Weights of a small class-conditioned image flow-matching model.
Model: 2.93M parameters, 32-pixel images, norm groupnorm, activation silu.
Training: soap at rate 0.005, 8300 steps, batches of 256.
Rows from block 6 of a small class-conditioned image flow-matching model, named by matrix and row number. Rows with one number belong to one channel. Each number is 128 + 24 x the weight over its row's rms, rounded and kept within 0 to 255. All counts start at 0.
After each channel's rows are labels from the 100 images, of 14848 (inputs lightly noised), where the channel reaches its highest value: "strongest on" is what is common among them. Only what is clearly more common there than usual is listed. The data: histories of elementary cellular automata, time running down. In brackets: how many of the 100, against the usual share in percent.
# convs0: first 3x3 conv (model.decb.0.0.convs.0.weight, 128x256x3x3, standardized in use, each kernel summed), inputs 0-42
# convs1: second 3x3 conv (model.decb.0.0.convs.1.weight, 128x128x3x3, standardized in use, transposed, each kernel summed), outputs 0-42

convs0.103 [128 159 173 140 117 147 142 143 123 140 145 145 112 102 139 123 153 164 138 111 122 121 138 112 133 138 103 107 103 125 139 140 126 143 121 121 153 147 120 174 149 135 147]
convs1.103 [113 117 118 129 114 133 117 116 129 115  79 120 149 105 118 125 102 117 154 149 146 118 167 166 170 110 114 125 110 161 126 104 151 122  85 137 164 154 142 127 117 181 126]
strongest on: 111 turns on (85 vs 50)

convs0.67 [104 133 177 138 168 135 110  95 166 121 128 133 137 112 122 112 169  78 140 164 109 113 156 123 125 118 123 127 102  87 103 105 110 134  68 146 165 126 123  69 136 106 141]
convs1.67 [107 115 134 117 107 110 155 156  97 116  50  90 108 127 121 128 128 116 113 113 134 123 135 118 121  99 114 113  98 134 150  72 138 108 149 148 149 135  86 162  96 154 121]
strongest on: 100 turns on (87 vs 50.1)

convs0.93 [112 120 125 130  89 124 129  94 139 105 112 119 122  75 129  81 141 124  90 131 126 140 109 144 148  78 122 149 169  83 101 101 144 125  79 128 119 118 160  70  86  81 121]
convs1.93 [ 81 199 147  66 131 130 120 100 123  99  96 140 137 185 111  78 133 113 142 118 139 149 132 108 117 133 116 154 132  96 126 175 146 115 153 118 119 166 115 143 124 147 139]
strongest on: 110 turns on (87 vs 50.4); 011 turns on (80 vs 51.2)

convs0.97 [ 76 126 110 108  90 165 160 120  94 110 110 160 141 112 147 167  97 109 100  98 158  87 178 146 131 112 115 112 115 157 103 128 169 143 116 112 104 117 112 122  94 133 124]
convs1.97 [108 164 115 132 102 166 141 161 119 133 154 158 142 119 166 121 103 109 147 169 108 112 146 141 149  75 128 118 121 112 185 152 127 100 114 123 112 145 140 113 170 108 128]
strongest on: 110 turns on (94 vs 50.4); 011 turns on (90 vs 51.2); 111 turns on (82 vs 50)

convs0.15 [139 119 148 120 117 135 130 124 154 141 133 128 129 144 116 133 107 142 138 137 104 110 110 180 156 113 116 128 148 135 134 142 153 111 123  97 123 103 140 112 138 140 113]
convs1.15 [145  98  94 109 128 104 109 132 143 124 125 127 115 158 169  78 134 122 156 127 115 133 110 148 127 134 165 126 132 108 151 161  70 168 124  99  72  94 108  89 141  71 127]
strongest on: large cells (99 vs 39.9)

convs0.38 [150 106  69 128 150 149 100  99 147 113 119 138 147 141 118 107 127  95 163 163 111 112 116 142 147 139 129 110 145 104 133 122 104 126 118  88 120  97 114 119 127 133 147]
convs1.38 [131 115 173 150 137  89 140 114 144 128 101  95  90 141 128 145  87 134 155 119 126 112 100 132  96 177 149 120 131 114 119 161 147 152 107 107  94  57 132 116 113  91  82]
strongest on: large cells (79 vs 39.9)

convs0.45 [ 89 106 125 125 139 132 122 164 130 121 135 129 142 158 150 136  81 181  89 118 134 140  98 146 129 112 112 134 129 106 152 149 163 164 111 123 113 154 134 152 133 116 129]
convs1.45 [125 127 112  73 136 136 150 111 118 106 135 143 159 111 125 163 155 109 123 136 137 138 133 167 187  95 106 145 141 120 114 109 109 160 132 165 134 152 111 101 120 117 162]
strongest on: 000 turns on (100 vs 50.1); 001 turns on (97 vs 49.9)

convs0.113 [109 129 101 141 107 113  87 156  81 103 127 131 162 158 147 125 103 149 103 120 135 102 116 102 122 117 140 104 131 156 162 115 132 120 169 136 119 132 137 168 134 124 118]
convs1.113 [106 124 103  79 102 124  82  84 125 113 132 125 137 116 131 150 103 133 119 122 129 119 150 166 142 114 142 106 139 128 112 135 113  93 108 157 149 115 157 159 157 123 118]
strongest on: 100 turns on (98 vs 50.1); 000 turns on (94 vs 50.1); rule: rule 51 (26 vs 0.4)

convs0.109 [128 160 140 119 145 123 154 139 137 134 138 122 122  99 127 118  85 158 124 117 128 106 102 121 133 123 131 139 152 179 136 116 147 132 177 137 137 122 159 145 164 116 110]
convs1.109 [117 123 145 121  82  97 119 172 107 114 123  89 152 159 111 131 107 100 111 161 123 166 105 127 147 126 166 164 123 107 150 145 162 144 153 135 121 151 157 160 187 125  69]
strongest on: 111 turns on (97 vs 50); 011 turns on (96 vs 51.2); large cells (90 vs 39.9); 101 turns on (81 vs 49.3)

convs0.20 [107 147 102 138 100 161 162  88  97 161 159 129 116 117 127 140 140  84 135 128 147 143 130 134 138 164 108 150 135 105  99 138 151 150 117 113 134 122 117  98 148 130 117]
convs1.20 [137 139 160 157 133 102 110 150 175 139 159 110  77 176 149 128  82 161  90 129 116 114 123 113  93 155  98  93 123 150 128 152 161 136 136 122 138  85 131 138 120  64  91]
strongest on: 100 turns on (93 vs 50.1); 001 turns on (91 vs 49.9)

convs0.96 [159 146 128 164 173 133  88 131 168 116 102 122 144  83 136 103  83 133 123 140 141 134 130 143 122 111  99 102 133 156 156 142 148 178 135 154 128 146 123 142 159 106 132]
convs1.96 [126 115 127 143 159 122 135 128 121 136 114 158 116 141 109 158 121 132 150 140 144 166 139 187 116 158 178 125 129 119 135 155 148 164 147 103 145  98 135 125 144 138  78]
strongest on: large cells (99 vs 39.9); 101 turns on (88 vs 49.3); 111 turns on (85 vs 50); 011 turns on (85 vs 51.2)

convs0.50 [128 135 146 154  98 151  99 153 103  91 123 145 155 129 149 138 106 145  97  85 122 136 130 129 136 127 116 105 114 142 146 158 125 142 166 139 126 146 130 152 129 126 137]
convs1.50 [125 132 103 125 135 145 125 116 122 139 135 124 138 163 151 152 132  92 100 144 169 145 151  95 142 114 120 125 108 110 152 109  90 124 120  95 111 141 126 161 161 108 159]
strongest on: 000 turns on (94 vs 50.1); 100 turns on (90 vs 50.1)

convs0.127 [ 96 124 180 135 152 161 121 137 131 116 135 151 137  96 136 133  89 133 113 141 105  98 134 122 124 111 104 103 107 128 119 136 149 107 125  97 123 131 159  66 132 142 141]
convs1.127 [144 140 158 172 156 140 138 112 133 120 116 131 106 139 151 116 126 140 132 127 106 123 102 133 126 170 165 140 155 175 136 153 109 148 134 128 131  91 103 129 140  95 135]
strongest on: 100 turns on (92 vs 50.1)

convs0.111 [132 140 129 165 106 129 152  97 108 165 142 151 146 143 125 152 128 135 130  97 112 167 138 103 134 127 122 138 111 124  76 183 123 171 118 135 134 126 130  95 119 139 116]
convs1.111 [128 112  71  78 178 161 135 132 148 131 135 147 147 105 121 151 144 146 110 145 143 114 145 142 134 124 108 148 157 140 144 150 141 130 117 132  91 139 145 105 127 110 122]
strongest on: 111 turns on (76 vs 50)

convs0.19 [124 133 137 147  99 135 114 156 122  92 134 160 139 122 157 127  90 122 117 116 130 143 142 123 153 133 119 110 114 163 144 159 152 153 161 147 123 160 140 177 124 120 118]
convs1.19 [116 116  98 136 133 139 118 155 129 159 115 125 150 156 133 134 127  98 108 155 149 127 176 101 146 109 127 141 128 113 164 107  98 140 161 126 133 173 124 138 177 157 132]
strongest on: 000 turns on (96 vs 50.1); 100 turns on (93 vs 50.1)

convs0.10 [142 106 125 121 133 166 158 104 138 133 113 170  98 100 140 154  69 125 109  96  99 102 143 117 123 181 111  76  70 163  65 104 125 144 156 132 158 136 123 176 139 150 108]
convs1.10 [127 117 116 130 147 160 138 108 109 141 143 144 158 104 123 118 128 124 106 134 123 133 169 104 145  90 116 151 150 135 113 111  90 164 145 119 138 153 101 160 165 148 157]
strongest on: 111 turns on (80 vs 50)

convs0.89 [127 117 127 108 118 119 160 153 107 116 107 151 120 116 130 150  86 128 113 138 118 113 104 119 109 133 141 164 156 176 145 110 120 103 150 106 122 131 127 190 136 156 111]
convs1.89 [104 109 134 164 129 113 137 132 142 162 137 111 177 148 135 120 119 115 145 160 183 119 139 131 129 121 135 140 132 113 190 119 122 160 153 135 116 134 126 155 142 190  95]
strongest on: 111 turns on (90 vs 50); dense start (60 vs 28.9); rule: rule 224 (29 vs 0.4)

convs0.52 [122 145 141 161 131 130 124 125 154 153 139 142 118  83 129 139 173 158 136 100 134 141 104 108 144 146 134  84  86 109 143 129 114 180 115 131 150 159 105 163 129 134 150]
convs1.52 [135 128 128  72 128  96 152 140 121 113 105 153 173 125 151 120  94 128 146  96 119 145 108 151 125  97 102 115 120 154 121 180 190 152 113 138 133 118  92  79 132 126 139]
strongest on: 001 turns on (88 vs 49.9); 000 turns on (76 vs 50.1); rule: rule 7 (27 vs 0.4)

convs0.16 [116 153  98 101 110 149 122 111 139 173 155 127  71 142 129 139 100 117 106 111 148 152 130 138 153 158 129  67 125 128 141 118 105 113 131 154 132 109 127 136  83 116 139]
convs1.16 [138 131 115 153 156 131  94 143 129 130 104 119  89 162 166 143  99 161 131 109 119  83 132 113  96 118 153 129 156 122 133 156 143  96 116 114 125 116 149 129 120 104 134]
strongest on: 000 turns on (93 vs 50.1); rule: rule 67 (29 vs 0.4); rule: rule 21 (25 vs 0.4)

convs0.3 [133 172 164 200 152 136 128  93 115 135 120 156 110  94 135 126 155 134 173 133 110 155 155 130 138 119 129 134 139 117  97 126 122 121 111 129 152 105 148 152 114 137 166]
convs1.3 [128 145  91 113 125 142 114 138 120 129 129 151 127 120 118 125 129 145 134 162 186 145 115 121 165 114 141 128 158 152 158 163 105 109 100 135 106 134 148 118 143 166 133]
strongest on: 110 turns on (89 vs 50.4); 111 turns on (79 vs 50); 100 turns on (77 vs 50.1)

convs0.11 [116 174 159 107 111 147 128  95 114 179 135 127 132 122 145 131  90 119 113 119 119 122 175  97 110 145 116 134 121 117  95 148 134 114 135 134 122 152 133 114 121 107 119]
convs1.11 [141 161 111 113 125 134 109 153 137 102 154  94 150 120  87 131 156 164 123 103 112  96 135 134  75 147 143 117 141 127 115 117 129 109 153 106 156 154 126 137  77 142 112]
strongest on: 001 turns on (78 vs 49.9)

convs0.42 [136 117 133 128 140  68 131 155 112 136 118 114 100  67 115 114 150 151 116 101 129 127  84 114 137 113 108  78 128 157 150 144 114 107 143 110 109 114 154 167 151 125  86]
convs1.42 [147 100 119 128 119  71 130 115 118 138 125 143 145 145 140 127 114 142 147 141 149 142  82 115 101 200 105  99  71 113 190 144 134  86 131 107 106 101 109 108 108 152 105]
strongest on: 001 turns on (98 vs 49.9); 000 turns on (92 vs 50.1)

convs0.123 [135 105 119 108 116 127 116 184 129 104  93 130 143 141 121  96 100 195 123 122 140 135 110 128 128  94 120  87 137 110 163 127 123 120 127 119 120 102 146  79 132 106 109]
convs1.123 [142  70 140 128 134 119 118 109 125 144 114 129 134 106 103 116 123 112 141 115 159 166 121 127 128 140 134 119 100  94 138 164 176 135 143 136  85 123 150 187 119 130  82]
strongest on: 000 turns on (85 vs 50.1); large cells (75 vs 39.9)

convs0.114 [136 121 139 114 134 102 146 162 125 151 133 148 155 158 107 179 108 156 122 140 116 120 100 119 133 167 129  84 126 141 121 136 132 128 134 126 123 101 160 114 154 146  99]
convs1.114 [146 177 101 118 141 164  76 121 122 140 120 137 106 124 128 109 160 167 108 145 112  96  89 168 152 159 116  55 111 142 120 143 163 112 140 156 177 130 123 186 133 130 108]
strongest on: 000 turns on (82 vs 50.1)

convs0.117 [123 108 161 124 130 148 153 142 130 112 105 152 123 113 142 127  41 133  95 108 139 148 132 134 149 135 140 133 121 153 126 133 120 149 113 161 118 134 165 138 133 116 105]
convs1.117 [122  94 111 165 156 155 126 153 132 132 121 136 151 112 116 126 136 131 138 145 136 133 187 118 153 100 125 139 147 139 152 121 120 166 113 161 138 140 111 144 122 174 165]
strongest on: 111 turns on (100 vs 50); 000 turns on (100 vs 50.1); sparse start (96 vs 29.2)

convs0.6 [ 89 104 163 120 239 141 100  84 171 125 108  98 138 126 137 133 137 125 189 133 130 131 133 127 107 129 129 143 121  87  95  93 114 158  76 132 158 173 119  70 148  96 149]
convs1.6 [135 165 140 147 101 114 192 105  99 147 124 125 155 147 127 127 150 126 109 116 124 111 140  98 173 116 107 121 114 130 160  79 123 120 143 120 136 157 145 136 119 150 110]
strongest on: 100 turns on (86 vs 50.1)

convs0.60 [121 140 145 142 125 127 113 166 119 125 132 128 133 106 143 135 143 188 149  96 144 130 116 152 159 130 118 115 122  94 161 121 117 159 127 134 109 147 121 135 150 113 122]
convs1.60 [119 105 136 100 126 124 145  89 123 104 151 165 173 113 123 125 152  99 138 111 125 182 135 193 176 115 106 144 131 117 117 142 132 147 165 156 142 172 100 116  96 148 116]
strongest on: 000 turns on (92 vs 50.1); 001 turns on (89 vs 49.9)

convs0.35 [ 98 149 156 121 118 157 114 103 128 131 147 137 124 163 150 149  70 111 108 150 139  90 145 169 112 123 112 147 154 127 104 159 124 119 142 112 130 149 146 109 124 108 120]
convs1.35 [135 116  87 122 146 153 111 177 154 100 138 121 112 143  85 105 155 116 108 129 118 154 129 105 118 100 121 153 169 151 127 102 106  98 144 153 142 166  99 124  90 102 145]
strongest on: 001 turns on (91 vs 49.9)

convs0.120 [128 135 155 151 113 158 117 156 135 102 120 136 155 145 147 138 117 121 127 133 104 131 139 143 125 120 150 138 124 134 144 116 132 142 111 149 102 116 152  92 118 125 176]
convs1.120 [127 130 118 152  95 114 110 135 105 151 153 159 141 105 101 112 172 112 144 161 110 118 161 131 140 120 119 116 119 108 135  94  66 102 108 146 118 156 143 113 116 135 132]
strongest on: 110 turns on (92 vs 50.4); 011 turns on (87 vs 51.2); 010 turns on (84 vs 50.3)

convs0.121 [143 124 143 125 156 113 131 135 117 133 129 107 143  94 122 114 141 190 116 121 102 117 114 111 131  94 133 135 106 140 127 162 136 118 138  98 143 140 133  87 139 131 156]
convs1.121 [129 138 162 161 147 124  93 108 162 109 107 113  69 125 125 115  95 151 148 111 132 100  78 109  69 126 141 111 128 144 108 160 154 130 128 110 125  74 124 132 144 116 135]
strongest on: 000 turns on (92 vs 50.1); 100 turns on (83 vs 50.1)

convs0.88 [115 106 136 126  92 132 109 132 128 101 116 134 114  94 129 130 127  95 111 120 125 136 111 130 116 128 126 121 122 136  99 100 103 143 104 104 126 152 148 125  96 115 114]
convs1.88 [145 174 136 122 125 160 170 111 168 142 131 165 178 158 141 117 158 131 110 140 144 105 154 137 139 127  92 133 126 161  93 132 130 112 128 173 165 133 121 141 102 158 160]
strongest on: 111 turns on (79 vs 50)

convs0.14 [ 79 150 151 169 153 169 119  86 146 123 148 142 150 126 141 171 130 134 134 112 126 156 137 166 135 110 155 159 116 105 121 123 165 122 109 185 134 104 137  66 119  93 110]
convs1.14 [114 143 175 169 115 125 156 138 121 125 137 140 152 152 126 155 134 115 111 165 116 144  92 131 126 158 111 120  93  74 158 152 134 109 104 121 122 121  89 133 120 189 144]
strongest on: 110 turns on (94 vs 50.4); 011 turns on (90 vs 51.2)